config = dict(
    model='model that predicts nearness at each pixel',
    dataset='rendered scenes of toy objects such as cars, trees, mugs and chairs',
    train_examples=48750,
    image_size=64,
    crop_scale_min=1,
    horizontal_flip=False,
    color_jitter=0.1,
    encoder_arch='convnext',
    encoder_isotropic=True,
    encoder_norm='layernorm',
    encoder_activation='reglu',
    encoder_dropout=0.05,
    encoder_inner_norm=False,
    encoder_moe='top_k',
    encoder_drop_path=0.1,
    encoder_num_experts=32,
    encoder_moe_every=1,
    encoder_expert_mlp_ratio=0.5,
    encoder_experts_per_token=2,
    encoder_shared_expert=True,
    encoder_patch_size=[8, 8],
    encoder_conv_stem=False,
    encoder_layers=10,
    encoder_width=128,
    encoder_kernel_size=7,
    decoder_norm='batchnorm',
    decoder_activation='leaky_relu',
    decoder_widths=[32, 32, 64, 128],
    decoder_blocks_per_level=2,
    decoder_block='sep',
    decoder_attention=False,
    decoder_upsampling='nearest_conv',
    loss='l1',
    targets='nearness',
    residual_init='scaled_by_depth',
    optimizer='adamw',
    learning_rate=0.0015,
    beta1=0.9,
    beta2=0.999,
    eps=1e-10,
    ema_decay=0.999,
    max_steps=19500,
    batch_size=128,
    epochs=51.2,
    lr_schedule='wsd_sqrt',
    decay_fraction=0.3,
    final_lr_fraction=0.1,
    warmup_steps=1950,
    weight_decay=0.3,
)
Rows from block 6 of the encoder of a small model that predicts nearness at each pixel, named by matrix and row number. Rows with one number within an expert belong to one neuron, the router's apart. Each number is 50 + 12 x the weight over its row's rms, rounded and kept within 0 to 99. All counts start at 0. After the name is the row's rms in percent of the matrix's.
After each expert's rows are labels from the 100 images, of 14976, where the router gives the expert most weight on average: "responds to" is what is common among them; "colour at peak" is the nearest of a few named colours to the mean colour under the peak. Only what is clearly more common there than usual is listed. The data: rendered scenes of toy objects such as cars, trees, mugs and chairs.
# router: router (encoder.blocks.6.mlp.router.weight, 32x128), inputs 0-127
# gate: expert gate (encoder.blocks.6.mlp.gate, 32x64x128), inputs 0-127
# up: expert up (encoder.blocks.6.mlp.up, 32x64x128), inputs 0-127
# down: expert down (encoder.blocks.6.mlp.down, 32x128x64, transposed), outputs 0-127

# expert 11
router.11 070:39 36 44 53 56 52 47 38 39 38 59 81 48 61 49 52 40 49 62 60 56 45 41 52 61 29 56 38 49 53 63 52 43 42 36 48 45 58 49 60 56 56 39 59 48 63 42 42 37 43 34 62 56 58 23 54 46 40 71 25 59 48 57 37 55 41 38 46 61 54 72 34 60 45 41 50 66 63 67 18 58 47 71 49 39 28 47 52 61 60 50 78 64 70 61 43 55 65 47 64 67 55 38 50 53 35 56 57 79 61 70 34 22 57 46 54 42 43 43 39 54 45 42 59 46 47 71 30
gate.0 018:44 46 79 31 40 36 78 50 61 48 54 44 53 33 53 58 62 41 47 39 28 60 36 32 42 46 52 47 31 53 37 54 61 42 48 64 53 63 62 55 52 44 63 54 54 46 35 57 48 56 45 29 37 79 61 44 22 37 53 39 43 56 63 56 60 45 46 30 59 32 57 51 45 28 54 71 52 30 65 47 42 64 65 50 71 40 49 67 56 42 64 52 16 51 30 48 51 67 64 46 70 47 57 38 44 61 24 55 45 39 56 70 63 58 52 56 57 46 44 43 46 51 45 40 55 42 36 48
up.0 018:40 40 77 33 36 25 69 50 64 48 54 47 52 44 52 53 56 42 43 44 33 63 37 21 40 41 51 50 28 57 37 55 60 48 49 63 53 62 62 58 54 50 62 54 59 44 41 46 46 57 45 37 43 77 61 42 28 38 47 44 40 49 59 55 64 44 47 21 64 34 50 51 39 34 51 72 53 28 59 49 47 72 67 49 71 38 44 65 55 43 67 53 26 56 29 52 52 61 69 50 70 46 54 37 33 60 33 60 44 45 63 73 66 61 48 59 49 44 46 43 55 44 42 46 57 41 31 34
down.0 016:47 40 64 61 63 57 44 46 51 60 55 30 58 61 43 32 50 35 66 61 41 53 40 39 57 59 31 41 45 57 56 22 50 32 62 77 59 45 59 53 48 46 56 42 40 21 48 58 50 61 77 56 51 49 48 61 38 67 64 64 67 36 66 40 63 44 48 38 34 54 42 42 48 49 43 56 28 54 23 65 51 61 48 52 37 53 72 62 35 55 45 43 56 57 29 63 48 67 55 37 68 51 33 58 28 67 70 44 55 64 49 40 44 60 51 60 48 54 51 28 45 67 51 50 23 46 63 60
responds to: count: one
colour at peak: brown

# expert 28
router.28 081:51 52 61 58 57 60 67 45 50 31 47 50 67 69 51 68 22 64 54 58 54 53 45 44 52 39 30 51 60 58 35 56 62 56 57 42 52 59 53 64 30 37 24 43 30 35 63 55 24 58 72 52 58 59 23 64 38 46 51 43 30 52 51 65 73 37 48 49 58 65 70 28 78 22 51 68 59 41 44 36 64 60 40 47 35 65 60 56 66 48 49 56 47 31 51 57 69 56 58 44 46 46 58 46 60 45 50 59 33 55 62 45 55 46 40 56 48 49 45 30 52 40 48 40 43 69 46 41
gate.0 109:61 58 42 55 53 26 42 54 52 51 24 43 71 60 52 38 35 54 23 54 44 52 43 54 18 34 50 63 53 53 58 55 65 49 59 56 30 54 64 53 66 53 28 52 52 44 69 46 49 40 58 54 66 51 66 58 54 35 43 47 63 56 44 64 48 51 54 36 59 50 45 45 48 59 39 43 45 62 29 46 52 33 40 34 60 63 46 62 52 55 75 62 58 59 61 48 38 41 51 51 66 48 59 55 07 44 39 57 68 08 55 46 43 61 49 48 51 47 43 36 70 38 61 54 58 46 54 71
up.0 118:33 39 56 39 58 63 52 52 42 55 74 45 36 42 48 52 62 43 67 46 58 48 61 53 76 60 52 29 52 48 47 44 48 48 37 57 76 33 42 45 42 44 65 46 42 52 26 50 51 66 35 49 44 42 38 38 53 60 71 65 42 47 60 19 48 48 57 65 38 42 60 52 53 45 70 62 48 43 67 58 38 73 60 65 37 44 49 44 42 37 34 55 39 43 39 54 68 50 49 40 47 44 49 35 91 52 53 47 29 82 49 55 47 48 62 61 53 39 53 60 21 70 40 42 41 57 53 41
down.0 106:65 82 58 57 56 49 60 68 51 45 54 71 49 52 44 62 49 41 59 51 51 58 39 50 45 31 43 50 52 45 51 57 51 49 53 19 59 92 51 48 59 39 46 60 37 41 14 67 61 28 31 39 33 25 53 49 62 54 31 49 58 41 56 55 46 51 45 53 48 60 69 54 31 59 74 62 49 54 65 74 41 52 60 55 56 44 27 27 52 53 62 59 55 45 45 54 47 57 45 46 43 41 58 46 36 49 55 51 44 52 72 42 61 57 65 35 40 39 54 37 43 66 52 68 55 54 33 57
responds to: count: one
colour at peak: black

# expert 0
router.0 080:41 26 61 54 31 40 52 48 39 29 55 48 47 54 41 63 37 41 54 36 43 56 48 69 63 46 47 28 63 63 46 74 68 60 30 19 38 47 59 73 34 53 45 49 34 34 32 56 38 35 46 42 34 59 33 65 58 37 68 47 35 37 64 60 50 54 38 77 55 51 67 40 59 50 52 72 61 56 45 48 40 54 67 53 53 51 71 38 49 54 43 63 54 58 49 43 59 61 56 41 68 65 42 37 35 44 53 58 63 40 68 47 53 61 35 36 61 50 62 30 54 49 53 42 66 53 69 41
gate.0 105:55 56 46 55 55 50 60 60 68 54 38 43 39 57 61 50 54 36 47 57 40 42 50 49 46 57 61 33 44 55 49 45 31 39 50 74 62 50 38 56 56 51 61 50 68 62 43 41 44 70 54 49 49 34 59 23 30 47 37 38 64 71 46 50 63 59 48 38 48 50 46 51 34 37 57 35 41 42 45 34 45 54 52 49 36 67 46 42 70 66 50 08 37 43 51 22 39 58 36 56 63 23 52 58 60 64 49 53 40 55 27 44 43 62 67 61 54 55 46 78 46 49 53 67 29 44 36 79
up.0 091:26 51 52 48 36 38 50 49 49 50 50 36 74 63 61 58 43 42 34 49 46 72 43 54 51 31 52 51 48 63 36 56 41 55 42 38 33 55 68 45 27 45 39 53 45 31 59 36 64 52 55 43 65 65 65 59 68 70 67 44 38 46 52 62 49 48 64 52 43 36 58 56 61 52 57 59 65 45 53 70 55 56 49 49 40 48 41 62 56 24 24 48 48 66 43 62 35 30 56 41 43 31 48 49 72 56 54 58 74 31 76 52 58 24 38 65 50 59 52 37 42 47 42 23 58 32 49 31
down.0 079:45 50 62 53 56 52 67 63 45 52 45 57 39 68 52 39 70 49 58 49 57 43 36 40 46 53 38 48 46 51 49 50 51 03 69 67 40 63 47 47 42 36 48 63 43 50 62 39 64 47 46 59 26 59 55 29 53 36 64 43 50 54 54 43 33 50 33 45 54 59 58 44 49 57 46 51 56 47 31 51 50 35 67 52 40 57 64 73 68 48 16 76 51 42 53 54 36 28 64 32 73 54 34 54 39 57 31 64 49 45 40 34 61 39 40 51 45 31 35 33 52 54 51 69 35 44 66 58
responds to: count: one
colour at peak: brown; black

# expert 22
router.22 145:53 58 48 45 63 50 40 49 51 30 32 47 46 40 60 56 65 50 55 47 30 39 79 67 57 55 55 33 40 47 41 47 31 64 60 55 65 33 52 31 47 55 66 52 27 47 48 79 61 45 47 52 54 38 66 34 46 53 53 53 60 65 51 42 30 69 47 52 45 45 59 73 45 58 29 64 20 34 54 49 27 41 48 80 31 58 40 44 58 41 55 58 47 78 50 53 41 49 42 55 50 47 38 71 59 51 74 27 52 47 40 43 57 42 70 56 66 52 46 59 57 43 54 53 32 47 55 62
gate.0 100:39 50 41 56 31 53 60 58 30 49 33 44 29 40 64 61 65 69 54 54 39 42 58 62 56 58 44 37 44 62 42 63 44 50 25 58 40 38 33 60 69 30 34 50 60 44 58 62 48 83 57 48 58 57 54 45 36 54 61 39 59 43 72 64 39 52 54 38 39 28 52 52 65 66 41 36 45 45 46 38 50 74 45 66 41 60 45 37 75 49 64 32 40 70 45 55 45 27 26 55 42 57 28 61 62 62 55 43 40 58 52 56 44 45 49 53 26 55 49 58 34 44 56 56 39 55 56 73
up.0 098:48 53 46 61 33 48 31 60 44 24 35 53 37 42 66 62 53 44 63 52 49 45 48 36 46 59 46 23 51 56 50 59 52 53 46 72 56 45 22 59 39 45 44 82 63 59 69 54 58 56 40 26 34 56 28 50 53 52 63 50 28 52 56 39 56 39 49 46 46 48 55 51 75 55 37 53 47 58 47 39 49 57 57 63 47 42 47 51 60 49 36 44 54 56 22 50 59 28 65 52 35 79 61 44 79 63 44 36 47 67 62 50 65 65 50 63 27 35 53 59 45 27 57 51 35 60 41 55
down.0 103:48 62 39 37 79 51 32 60 53 39 43 75 63 34 28 48 56 41 44 49 64 80 51 49 37 34 74 55 56 32 55 51 62 59 41 36 49 61 26 31 51 37 43 82 52 58 45 70 40 47 47 64 44 46 66 19 38 35 39 63 40 51 58 51 42 59 49 48 52 37 41 59 46 39 49 73 49 40 49 48 57 68 61 37 58 61 44 73 35 54 65 53 41 38 24 64 61 49 68 49 40 29 46 56 48 46 47 45 53 52 43 42 75 45 54 59 45 60 38 53 48 46 56 44 50 43 61 48
responds to: count: three; black object; checkered object; tree
colour at peak: black

# expert 20
router.20 072:43 45 29 51 49 34 51 35 35 64 66 53 52 51 53 53 35 49 56 55 67 40 59 52 71 46 39 55 61 57 48 61 46 58 47 42 42 60 56 55 40 48 36 51 59 52 27 30 35 53 43 55 61 57 33 65 59 34 66 40 64 44 63 36 63 35 34 72 48 57 55 24 71 54 53 47 75 47 52 46 45 42 67 58 28 48 42 61 51 48 50 68 74 66 59 42 51 73 45 59 35 64 46 58 43 42 49 69 72 55 73 41 26 52 31 56 47 63 30 32 59 44 52 53 53 63 69 30
gate.0 129:50 29 56 48 32 39 52 45 40 50 66 57 36 45 59 38 45 75 49 47 37 38 63 65 51 45 43 66 75 65 47 42 56 46 52 35 54 58 56 42 46 47 42 62 43 22 36 56 52 67 41 58 69 57 46 47 62 54 43 45 55 38 43 76 72 56 52 60 46 70 46 39 50 51 51 29 62 74 55 45 74 49 46 40 66 38 39 60 50 52 49 63 40 51 59 56 58 44 39 36 46 53 41 79 19 42 59 55 53 46 61 50 51 53 42 67 19 63 50 45 44 58 42 39 26 65 54 19
up.0 135:59 73 57 55 59 58 51 55 62 45 42 26 59 55 46 63 45 28 51 56 61 61 44 48 38 51 61 41 37 45 46 56 54 60 44 70 36 43 51 66 40 53 54 32 69 72 75 58 50 20 64 48 27 37 49 50 54 41 54 60 47 43 59 32 31 44 43 30 54 36 50 55 49 52 47 53 40 30 47 56 19 41 54 66 34 48 57 26 49 56 52 53 49 45 31 51 53 54 50 44 57 48 53 24 82 57 39 40 37 58 41 45 51 63 52 42 58 47 55 63 54 37 82 61 80 42 47 60
down.0 137:35 56 34 44 49 56 45 51 65 51 64 49 71 57 52 55 56 61 61 53 44 52 50 52 41 70 54 26 61 87 29 70 39 49 60 51 28 47 48 60 56 60 48 61 31 41 65 36 45 29 52 26 33 17 54 62 59 41 39 50 44 59 49 56 48 59 46 56 51 41 44 56 47 44 54 48 41 26 47 38 59 39 68 43 74 60 55 45 42 24 55 54 52 43 64 60 45 40 65 53 63 62 61 61 38 51 53 61 67 55 21 42 47 62 40 56 71 51 47 21 36 44 38 52 55 49 60 62
responds to: count: one
colour at peak: brown

# expert 29
router.29 084:50 38 32 49 37 40 60 32 50 50 71 41 58 45 51 60 43 42 51 61 51 56 51 65 69 51 59 52 62 61 41 46 42 50 45 30 42 60 53 53 58 66 51 53 42 39 27 49 28 59 55 44 56 51 55 62 69 40 68 37 67 41 53 31 47 39 38 64 37 54 55 25 40 47 59 70 67 50 44 32 41 74 54 49 33 49 32 55 41 42 36 75 79 72 68 55 54 57 50 61 41 55 48 43 49 51 50 74 56 59 68 27 43 61 34 57 51 44 25 39 71 52 63 60 60 58 48 28
gate.0 013:40 45 61 45 40 81 57 59 47 37 73 47 30 30 52 62 64 56 37 36 58 40 25 55 53 56 52 42 48 51 59 48 48 23 32 55 59 52 53 56 36 55 69 42 52 34 44 49 48 45 62 47 44 59 54 34 68 48 63 54 58 40 44 73 32 53 51 40 50 55 47 80 57 63 59 35 47 65 62 50 62 22 46 44 27 40 52 34 55 69 69 58 63 53 60 61 38 42 70 47 46 63 71 54 58 58 41 38 43 54 40 29 48 43 48 48 56 68 45 82 47 37 48 42 36 50 50 36
up.0 012:47 44 56 42 48 73 53 65 54 54 69 49 28 35 54 67 65 59 46 27 55 44 21 59 51 54 50 48 47 50 63 49 39 28 31 53 55 47 44 71 42 52 63 47 58 44 33 63 45 41 54 45 53 58 50 40 71 49 67 61 59 39 38 70 29 55 43 53 52 57 44 86 41 62 62 30 45 57 69 51 59 30 47 41 20 45 47 37 46 63 62 61 57 62 54 59 41 32 65 44 41 61 65 55 47 52 43 35 42 56 52 32 52 43 44 42 63 71 44 76 45 46 38 30 38 40 43 39
down.0 013:65 41 55 39 35 43 52 40 50 46 40 40 48 51 42 33 47 40 62 59 55 48 41 52 37 55 62 60 41 67 33 47 54 44 57 69 59 56 62 51 48 40 44 52 60 56 54 59 53 23 65 41 41 35 34 49 60 92 48 73 51 37 54 65 57 39 49 44 47 72 47 81 34 25 55 42 54 36 34 51 51 52 54 65 35 63 55 52 61 50 45 61 54 82 52 73 46 57 47 42 57 62 32 46 28 47 47 66 24 39 28 57 57 49 56 30 48 47 58 50 53 47 40 37 60 47 38 72
responds to: count: one
colour at peak: grey

# expert 5
router.5 070:38 25 36 68 52 49 55 41 31 55 81 54 42 49 50 59 52 64 38 51 66 43 38 62 56 56 45 51 63 52 38 54 46 49 44 54 56 64 60 44 30 38 33 59 60 52 44 29 39 47 45 50 62 70 35 67 51 33 67 35 63 48 65 31 60 31 36 61 51 49 41 40 73 55 52 58 69 66 50 53 52 58 61 44 30 57 34 54 56 61 54 82 64 55 51 63 42 61 46 59 48 45 55 56 40 39 41 72 70 70 55 41 25 42 42 44 31 42 45 42 69 50 47 51 35 61 71 37
gate.0 118:44 52 65 36 30 54 52 63 82 47 74 58 40 37 61 52 56 58 46 40 70 47 61 60 81 59 46 68 46 42 26 42 42 50 61 40 44 55 49 40 46 48 46 41 61 41 44 43 32 50 45 46 33 65 35 41 29 53 49 39 43 25 47 72 56 41 59 34 46 53 42 44 45 57 47 73 55 40 53 65 48 23 39 66 56 61 33 65 51 77 48 62 52 64 65 63 38 37 67 49 43 45 56 49 54 57 36 58 56 78 42 41 53 51 36 74 41 54 59 66 55 65 45 51 38 43 40 41
up.0 122:38 61 50 43 13 40 63 65 62 15 48 55 59 50 59 50 56 56 59 42 48 51 37 49 69 51 56 57 51 53 42 41 32 70 54 57 43 49 45 62 51 56 49 36 62 59 41 74 45 62 41 56 48 41 41 37 40 55 36 30 42 36 35 52 48 43 42 43 44 39 48 40 36 51 40 71 61 51 54 45 73 30 44 65 49 48 69 66 59 79 51 56 22 61 34 47 46 34 45 46 60 31 63 53 70 51 50 48 49 71 34 50 64 54 67 66 50 47 73 62 35 46 36 33 43 54 40 58
down.0 119:71 50 52 54 60 67 63 39 39 39 46 39 81 57 54 45 45 41 50 47 46 68 45 59 38 39 42 36 53 41 36 72 82 45 54 45 55 61 37 49 28 39 51 63 51 70 58 44 55 41 59 33 63 69 37 58 41 61 45 56 55 52 46 52 37 57 37 42 57 42 54 56 40 51 43 52 66 32 57 53 48 70 34 43 35 48 68 35 59 74 46 25 62 55 46 81 30 56 58 53 55 36 49 54 72 57 61 57 55 57 43 48 59 57 36 43 70 25 62 40 63 35 65 40 50 46 59 30
responds to: count: one
colour at peak: grey

# expert 17
router.17 121:50 47 48 24 51 73 71 38 49 44 54 64 45 50 47 60 63 43 54 58 72 37 51 56 48 65 53 56 46 44 51 49 54 33 75 54 37 67 39 46 39 73 54 56 58 42 53 62 69 53 54 54 69 55 70 41 32 48 56 49 44 15 37 57 53 45 69 61 50 54 39 35 37 44 46 48 51 55 35 60 60 67 55 55 54 58 58 45 56 32 41 61 23 38 57 62 57 47 69 49 62 47 50 53 65 78 48 21 48 57 63 60 56 42 55 59 45 51 59 41 42 52 36 43 47 12 23 42
gate.0 109:52 61 44 41 30 69 48 67 47 49 37 55 41 40 43 56 27 35 53 48 49 37 57 44 40 46 45 60 70 49 65 83 42 37 44 52 57 65 45 70 29 77 47 57 54 36 55 64 56 54 67 42 48 40 36 38 56 53 44 49 51 37 34 32 73 36 39 60 50 67 51 44 52 56 33 59 43 46 15 43 45 75 69 64 64 64 59 31 44 54 67 66 40 35 49 66 51 48 54 34 74 44 70 47 43 52 63 45 36 41 47 38 51 48 64 43 62 44 56 45 36 35 42 57 46 39 49 46
up.0 104:51 58 25 59 60 48 49 51 66 34 47 49 36 37 31 47 46 37 50 62 68 50 67 71 58 46 48 47 32 37 79 59 47 57 34 49 53 46 43 59 37 51 64 58 52 45 38 30 58 35 28 40 43 58 54 27 54 76 64 62 39 47 54 30 39 58 35 58 56 41 68 68 58 58 49 38 48 53 61 62 49 55 76 54 37 29 39 38 27 32 46 57 52 59 58 41 20 71 56 52 55 68 58 37 56 44 60 50 40 65 45 48 43 67 50 52 60 51 65 25 61 43 57 63 38 48 48 55
down.0 112:61 45 43 68 59 34 63 77 45 41 51 45 32 70 60 55 43 46 47 43 48 39 58 37 45 45 61 53 53 46 56 40 54 64 47 57 37 53 49 47 85 57 43 73 50 54 47 39 36 66 42 29 50 38 43 38 48 58 42 55 49 48 42 57 48 23 38 40 71 36 51 51 61 39 46 33 60 58 41 31 48 60 40 48 48 49 53 46 36 45 39 26 43 46 52 45 46 39 52 59 62 54 43 54 82 45 68 63 64 45 65 58 55 60 68 33 51 59 45 57 17 85 79 53 61 54 59 47
responds to: count: three
colour at peak: blue; cyan

# expert 12
router.12 081:60 21 35 43 33 49 33 40 41 48 60 49 41 56 57 51 43 62 72 56 48 54 54 39 64 62 26 36 69 48 57 49 48 57 45 44 46 59 44 37 58 36 38 52 35 29 41 49 46 58 49 33 68 54 39 65 50 46 81 51 70 46 59 39 49 32 35 47 59 76 70 30 73 35 59 43 69 38 52 35 49 52 56 58 28 45 53 57 55 63 44 58 60 52 56 45 45 74 36 56 41 56 51 71 38 46 32 68 65 60 63 53 33 44 35 54 51 63 31 33 42 59 54 41 58 61 67 44
gate.0 119:60 56 44 23 38 54 40 41 48 63 48 53 46 35 58 41 59 53 68 53 42 44 49 55 45 51 47 38 65 36 26 47 48 34 48 57 49 76 54 62 52 52 60 48 71 42 40 42 55 59 51 60 61 40 52 48 55 53 49 50 46 53 57 96 23 38 46 39 54 78 66 62 68 52 43 51 29 43 50 57 47 38 67 42 31 67 44 54 58 39 51 26 58 67 53 44 69 62 49 47 60 39 51 45 38 38 38 50 42 47 58 67 47 44 64 53 38 43 46 77 31 49 68 51 50 56 16 41
up.0 121:41 51 55 82 69 53 77 66 56 32 51 47 64 64 34 58 32 45 26 37 62 57 54 41 48 57 51 69 44 63 66 53 56 50 50 52 55 35 45 48 43 49 44 50 31 64 60 68 45 26 54 41 38 62 39 52 42 54 48 46 46 42 47 12 67 60 46 68 45 24 37 35 36 50 52 47 73 53 49 46 55 61 33 57 63 44 54 45 40 62 52 78 43 31 55 54 35 33 45 46 42 59 61 51 54 55 58 45 55 56 43 39 49 57 41 45 52 48 53 29 61 51 36 58 61 45 86 60
down.0 120:60 57 55 54 52 42 60 65 59 63 44 55 62 49 27 53 60 45 41 51 56 51 22 66 33 28 47 49 62 49 49 65 47 42 59 37 54 35 51 30 53 61 45 58 49 66 55 27 47 70 46 23 47 55 53 47 31 70 58 31 51 50 46 49 42 31 38 40 52 42 25 48 20 58 70 54 50 49 49 79 43 40 39 44 61 42 38 52 59 50 53 51 48 56 49 62 54 41 31 84 40 60 25 34 40 55 47 64 44 32 52 51 45 54 51 46 66 45 56 58 60 67 56 78 32 58 44 45
responds to: count: one
colour at peak: grey; pink